Weights of a small model that predicts nearness at each pixel: trained on rendered rooms with furniture.
Rows from block 7 of a small model that predicts nearness at each pixel, named by matrix and row number. Rows with one number belong to one channel. Each number is 128 + 32 x the weight over its row's rms, rounded and kept within 0 to 255. All counts start at 0. Numbers have three digits each.
Before each channel's rows are labels from the 100 images, of 14976, where the channel reaches its highest value: "responds to" is what is common among them. Only what is clearly more common there than usual is listed. The data: rendered rooms with furniture. In brackets: how many of the 100.
# convs1: 3x3 conv (model.mid.0.convs.1.weight, 144x144x3x3, each kernel summed), inputs 0-143
# convs2: expand pointwise conv (model.mid.0.convs.2.weight, 288x144x1x1, transposed), outputs 0-143

responds to: count: zero (40)
convs1.120:128000132249128128128128109128128119128161128128135143128128115128128128097128128128126128128128132128134128000128128128128109139128128133000128128128126128119128136128108128131129128124128128128128058128129127109128128129128000099130128128128128128128147129128124125128128127125128128129129132128135128128128128134128134128104127098128128127126124129129128136128159125128127128127134128128078114136127118127043128127129129127128125
convs2.120:128127131107127128125112130129128128128128128132128128128123128128129144243128131128128128128125126122129127128130128128129127128128128128128128129128132128128130128128116128128128129128128106126128066128128131128128131129146129133134128128128129128128128129126128127128129128128120127115126128126128139129128128122128128128123128128128128141127130128125128186128128134127128133128128128128128128127128129128128128127128128127164128

responds to: arch (35)
convs1.51:124059090109125127127123041145123189123181129165121074150110120150117111085126124121204115111090145129142117152130129129122115088125128149055102085123115128031140042128117126159152127189129100105112133132165092110125142114134139179125131130128131129141029142130171020129130100132161129158140070151146135129130130192173108130145132205131132148111092150109130165144153140131135148131161171153179155138077178134204095112118113123131130
convs2.51:128128127129121128128129141126088128157140127076143130076122130141126172021111059127135126136095125078197110072113128124147128129128136127127121132135000128159134132118156131143120127127129135178127116131114088162129096130132134128129125127205127084111132057128130124128168130143152131124133130142127128141132162157128129131095150145128128092120118128255128136135174147127117127123122125128131128183129124128125125117127095091200132

responds to: count: four (38); barrel (35); largest object: barrel (25)
convs1.141:128000133255128128128128019128128100128181128128134175125128118128128128122128128128134128128125122128130128017128128128128060147128128134000128128128118128098128093128116128148129128085128129128128109128128128113128128179128099135128128128128128128128165129128127134128128103127133128147128142128214128128128128138228132128124128144128128127083121128127128123128170126128121128128197128128114111117127124129131128132128128128128128
convs2.141:128129128123128128128108203128112128130128128114128128128109128128128137128117127128128128128129128128127128128128128128129128128128128127128127128128000128128132128128118128128128128128128128128128109128128128128128128128133129129127128128128127128128128137138129128127128128128127128105128130126128129132129130128128128128126128187128128129128127128212128177128128140115128130128128128128128128128128128128128128127128128144227128

responds to: count: zero (40)
convs1.117:130056136091129129129130116135130073131102129122130000109164255108129130129130132129108138152170151130129131022114135128131118103130128158149130167132073128121127137129064130104129128202128145112122058128120135106131127135130075157151128128128128128128112121128097130128128210113122128141129108125133128128126134168096149128124132137125129125014092141131129104126154105126030127140137131126173116125100096129021124125105118134130077
convs2.117:128131128120127127125171127142132120113128127127115128130136129127112149185101132128127125127131070123027184130104128129129124122124127132128127128128142128128124128128123128166129129128128117131124120127128219128127128128113030133128130128143127127132128198126137123122129099130068214167127128115129130148129130099129126132121128054128128187137143130033129237118127146091127203128129124128128128128129127128128182127131140131160112

responds to: arch (34)
convs1.118:119130111244128131126125141107128124118160113096077149082076159106128109127114129128080094107094162128147127234117128127124070099119128063068125131120139128086062127117155126097105125086127125132130049122111101073119120125126103083126128128123128128129181089128112128128128131071115126114148181106183118128115093132063137128147111110122125119183186041092120116125104117122111103048226095096071136090092099134176139115120117116125123
convs2.118:127161155128128136137134128128087127139128127118101128113112129130085100129128008127136124150079131085000159127085135128235125129136128120139114128130042128139109128152211126128136137128132128086128132129142048128138111113129128120108137126146049125129128207127104134127129139127125122085133225081159125134126183123118126127134134130124128061124089140135121123132129089157152131134119118128125128135213110131127128123128049122141128

responds to: sofa (43); largest object: sofa (29)
convs1.90:127000151119128134128128112114128091124108128127145092150147149134128128135135122128075137151140095128131128067123124129128052131131128123159130165128127128192140146123050128074129128110128147166111149128055113131129130157128141093219129128128128128130130142128064105128128162131125128124125069125096133128129130100077132128135133040145141148083146152118132085138145107139131137115082094120099132146126071151000116164188196121144135
convs2.90:128103128135126076077120128173128128100093127128098130125095139127128088113134109127071129127123128128128125126128128153128125132127104133128164074112123128127179128129124128110141128128122128114026137128177163131070141128128130100137128128073098128171128143129184058166099148129185123076075127174144061129129111115158105124253126099115128171138136134129128116128127073121127139128213127128139128128126203128128128095128128130129119

responds to: barrel (34)
convs1.53:128055147120128133128128026126128177126110135122155139112163175139127128078129127127144127128069198128161125255151144128128043118129127183165120079127130128143125122128122128159156128166128094121123149134180110162128130121139074107124129128128128128141061179129152082128128181134168128156167121121219139128130129238123160128113134157133130147150136127107129070131126130138125130123239149133153135102126160169194155152123121133131149
convs2.53:128126128133130128145127084126126127125136129070191129127134154124127166000172022128200127255129132130192109137128128133130135130133128067136130130128112128187127128128123128059123131128131118132105123129120087134128075083175117091093125143130199102128128113126129101117076132128243140132125127181128130120130135201128129128121121176159128133121073134124140107128090146127129126125119129128102128129072098128127108136126123074129157

responds to: count: zero (44)
convs1.49:128176129132128128128128121128128107128126128128134000129130108128128128112128128128125128128128130128127128009128128128128162138128128139045128117128129128126128130128117128125131128122128128128128103128128128128128128139128101189128128128128128128128211127128141156128128116128128128128127151128135128128128128112255000128132128125128128128114128130129128123128171128128129128128098129128101108157128119134180127128128128128128127
convs2.49:128128128128127128128128129128128128128128128129128128128126128128128128131128126128128128128127128128128128128128128128128128128128128128128128128128130128128128128128128128127128128128128128127128128128128128128128128128127109128129128128128128128128128128128128128128140128128128128109128255128128128128128128128128128128127128106128128128128128128129128128128128128128128128128128128128128128128128128128128128128128128129156128

responds to: count: four (39); barrel (35)
convs1.36:125067104125127133135126116180122156136187140179160046158148107140121127098134123117190135143124183140144111134143148134128132128135134149082140152131127129002148051134111130158152127190129168096135104129154135140131148140149078154122142137136136134125044125140154069134136100151144136173098054131148127135136140158141106137156164190161155164116076178087161180163145150150140158145159186177189149156060158127193109147111105160159163
convs2.36:128128125127126128129126126120109128138148120106129127057165130129136138009145129129094118130069128078179067090108128141133128141181140129123133126131000128141128149122140128131091089128128127178128127129120094174118128129131134110183126130196114091127116071159116129138184129143135118124124129131134127139129132128131128129103129126127128044114143116251123128132176130114115114127126122132135128207132179129130132124129049056169127

responds to: sofa (48); largest object: sofa (43)
convs1.24:128000129098128129128128142128128073128160128102124000110124128127128129126127128128119126131127141128123128000113128128128051136128128100100127123129089128131120129127072128115133128141128130131126126128102127117128128154128108049136128128128128128128115122128096117128128154103124128108123130127118126128128128127027139128113128096127128128072127122145129120128129118124098129120101118127080116137134084111000123133130138127128121
convs2.24:128130129130128129088131138202131124125129128128126129127000128127125126140126102128128127126120132128128124115124128128123127127121128131128140133128140128127127128128054127124157129128124179113085131126129191130129130127148080127141130128073124126155132184126177093128122133128132128127069126166128131131129128088127128128124128122128128255126130153105128127128124128122127130091224126128133128126131164128128129121127127130175031

responds to: count: four (38)
convs1.133:117066088123124142115112099134117193119202127126120081168112074140113150105118117111203103119115135127139116149136140126108131118124123157039110143113123128058125046125110125178097123178129146096121114120126095124121128164145138155121134130128129129137076174129177065129130080125151128170127045143131139129128117190168055129156153170143147146112073130093142216157162136161177146119128164150162170131017181089164123132113110148144142
convs2.133:128133127148131126129142135178125128172127093083169129070126120139070127083128097128120130119093180075164105056129126127128130167145140151125129133132019128140130125130167136166122123114124131162128125148141079151127116124128162146146127123201121093126129073177128134136147158131127128126135127132126126126137173133115135131079173128127133074125134154244103133152175126128129128127113126126153126193169132128128130113114116057197106

responds to: count: zero (64)
convs1.139:128003132247128128128128096128128119128165128128136176127128079128128128081128128128126128128128130128133128000128128128128116145128128138000128128128125128115128136128109128134130128119128128129128064128128125115128128129128001101131128128128128128128165132128125128128128127124128128129133133128136128128128128137143141128106128101128128127127121128130128134128175124128140128127129128128086113140127116127078128127129130128128125
convs2.139:128128128118128128128107128128128128128128128129128128128126128128000137178128129128128128128128128128128128128129128128128128128128128128128128128128134128128129128128127128128128128128128121128128090128128132128128128128137131131128128128128128128128128128128128128128128128128126128109128128127128129128128128128128128128127128129128128137128138255128128146128128135121128128128128128128128128128128128128128127128128128128128128

responds to: sofa (46); largest object: sofa (31)
convs1.74:128000135124128128128128139120128089128129128111133073133128130124128129144127128128080127129145126128134128047121126128128049133128128116136128132128114128180124148127050128063140128134128131176118099128072115123128128142128147071194128128128128128128143117128057122128128162126126128113125109128116128128128128115074161128103128019128128129093143129140127077127148107120121127124084096117089113149142088121000122151186179125128127
convs2.74:128117124134125111072126130195128128089116126128127132125102136127132088118128115128099128125128129128128120125128128130123124128128128135128169108128110128125176128128124128121149128128126137110021132128172162132118130128128126114141129128059097128165129146128187043132088132129171123104046125169128074129128122121129128123233125116127128182129131127111128108128127075121123131127243127128130128129128190128128129107128128129129119

responds to: count: four (39)
convs1.12:128020091150126149127126078163119149136210143120146000142132134139120149084103123119206128122100157124125117101119136126123081128128122163092108071131079128076125036119072123150180126174129118103108118117140112118129128096147099131118131129128129130137059139129132084129130135123165129172137102134152125128130139240107055132133153168132133147085114152107142194137189134128108148153153163148115117163102124152192131143110111156136136
convs2.12:128115119126127127119123107115111124123147128124164128118153142131128226000117094127131116132122118091205118128081128125137104125127149058127121125135021128155125138124129128130114119127129120213108119128088128165125126128127117105137127135174124078126131107118134075127141130172151128124121129165129123153160136127132127129106130159129128104122128115159134126130147180107096142128128115140130129172128124133130127110133129086170132

responds to: arch (37); largest object: arch (25)
convs1.48:128035100144128130128128097132128177126175129158106081130101116130128143123122128128237123112107169128149128180128129128128095122128128148000126107128109128053134061128127128153153128169128116124127148128169117105128128123129114205129128128128128128127062126128131074128128067125139128145157097135219125128128128212212092128143128209131129133108118128122128163130118125126132130128177149127156121159121139153251120110128128125130158
convs2.48:128129127125100128128111146119100127129128128126127128068124129139126187000093088128132106137131119123214123124105128127154129127128128113128126134130000128154135128118156128131127127128128130155121103128119114127119127127125108107123126128155125120123129034123120129127133129131204134109138137140129130131128139151128128128128137177128128119129124128219128140130137139126124130128127128128127128159128124128128125128128118130129141

responds to: count: zero (49)
convs1.35:128000129109128128128128145123128104128127128088115096114123112119128128121125128128095127126134122128102128000118126128128085127128128119128128139128110128175124145128091128086130128115128130168119063128094124116128128141128148080189128128128128128128148119128050127128128124124122128112126090128110126128128128106075129128104128038127128119098133103141127067127105112119124128118079112113066099125145076114000124140179177128128120
convs2.35:128097124132126104088127134168128128087125127130127139125114142128133106137127096128087129125128129127125123124127129128120124128128128134128153094128132128101146128135113127115184129128127128121015131128192191130124139127128134117130129128023091128167128142125196047132091133128177123105048126175127115129128114059128128126219126126125128210127132131123128125128127096122125125119255127128131128127128208128128129091127128132130088

responds to: count: zero (60)
convs1.138:128033134255128128128128094128128120128163128127139170127128085128128128105128128128126128128128131128133128000128128128128117146128128142000128128128123128115128140128109128135130128120128128129128064128129125117128128130128016103131128128128128128128159130128125126128128127124128128129133134128137128128128128138142152128107128100128128127129122128130128134128179124128123128127126128128088114141127116127065128128130130128128125
convs2.138:128128128116128128128104164255128128128128128128128128128127128128000134177128128128128128127128128128128128128129128128128128128128128128128128128128129128128128128128128128128128128128128121128128092128128128128128128128135133129128128128128128128128128128128128128128128128128127128106128128127128129128128128128128128128127128128128128136128134251128128146128128135123128128128128128128128128128128128128128128128128128128255128

responds to: count: zero (48)
convs1.142:128000133252128128128128089128128114128167128128136148126128106128128128112128128128126129128128131128133128000128128128128106143128128133000128127128124128121128137128107128130129128123128128128128067128129126112128128129128000095130128128128128128128146130128123127128128126125128128129133137128137128128128128137134135128101127096128128127124124129129128136128162125128124128128132128128078112137127116127040128127129129127128125
convs2.142:128128130113127128126127130248128128128128128130128128128123128128128137208128129128128128128127128125129127128130128128129127128128128128128128129128133128128129128128126128128128128128128113127128084128128144128129130129140137131133128128128129128128128130127128128128129128128122128103127128126128142130128128126128128128123128128128128255127135128126128180128128133125128131128127128128128128128128128128128128127128128128134128

responds to: sofa (45); barrel (36); largest object: sofa (30); largest object: barrel (28)
convs1.18:129000155142129142129128114120127137123103132127134063146153122142128136144142117128097143155139104129115127081128128129128043125133128107157128161129122128184130134095029130115131128131128152137094160124030100124129129166124154113205129129129128129129131160128077104129128148131124129139132081126087144129130130108078081128127137052148143144051168133095138105139128101149133133104077101126095113122081062137041116163165165132151130
convs2.18:128109128134127070073124128164128126079095127128103130126109141124128088096139098109073129130117129128128126127128128144127124133127111132128162080119111128127174140132127128108145128128121139098015144127179160132080142128135129109134128128064088128169128160129204052171096152132181123079077126173155066129129101102164089124242126101116128170143130134122134113128127074122127158127225127128148128128126189128128128088132128130128107

responds to: barrel (39); largest object: barrel (25)
convs1.45:119074120138125128124116050130113174123109144094091132078111182138120097084105117112100116117031203124126104229163129129127043100132127183114093058134104135128108125133155131120160132145132098103123149131158081110138131088130096134106124130128126128115092157132144075129127171136136129136145103107231129128131130188064160126123136151138136181170136138044134074136115155127147135127210146145152155102114149105223131128110104128139116
convs2.45:128128127136127111129121067128126116110134127064131123127141133128119119011159000128132128239128129128138122135123128145134151133131124102132131116132047125165128143127128127054129128128130127128029145120144095137095121112137124044097127129111128108159128137102156085128071142139211128127122129178177128119132128143161110106185118132163127131126061130128145070129087075125138122126128128129124127128121123128125128115129105104129148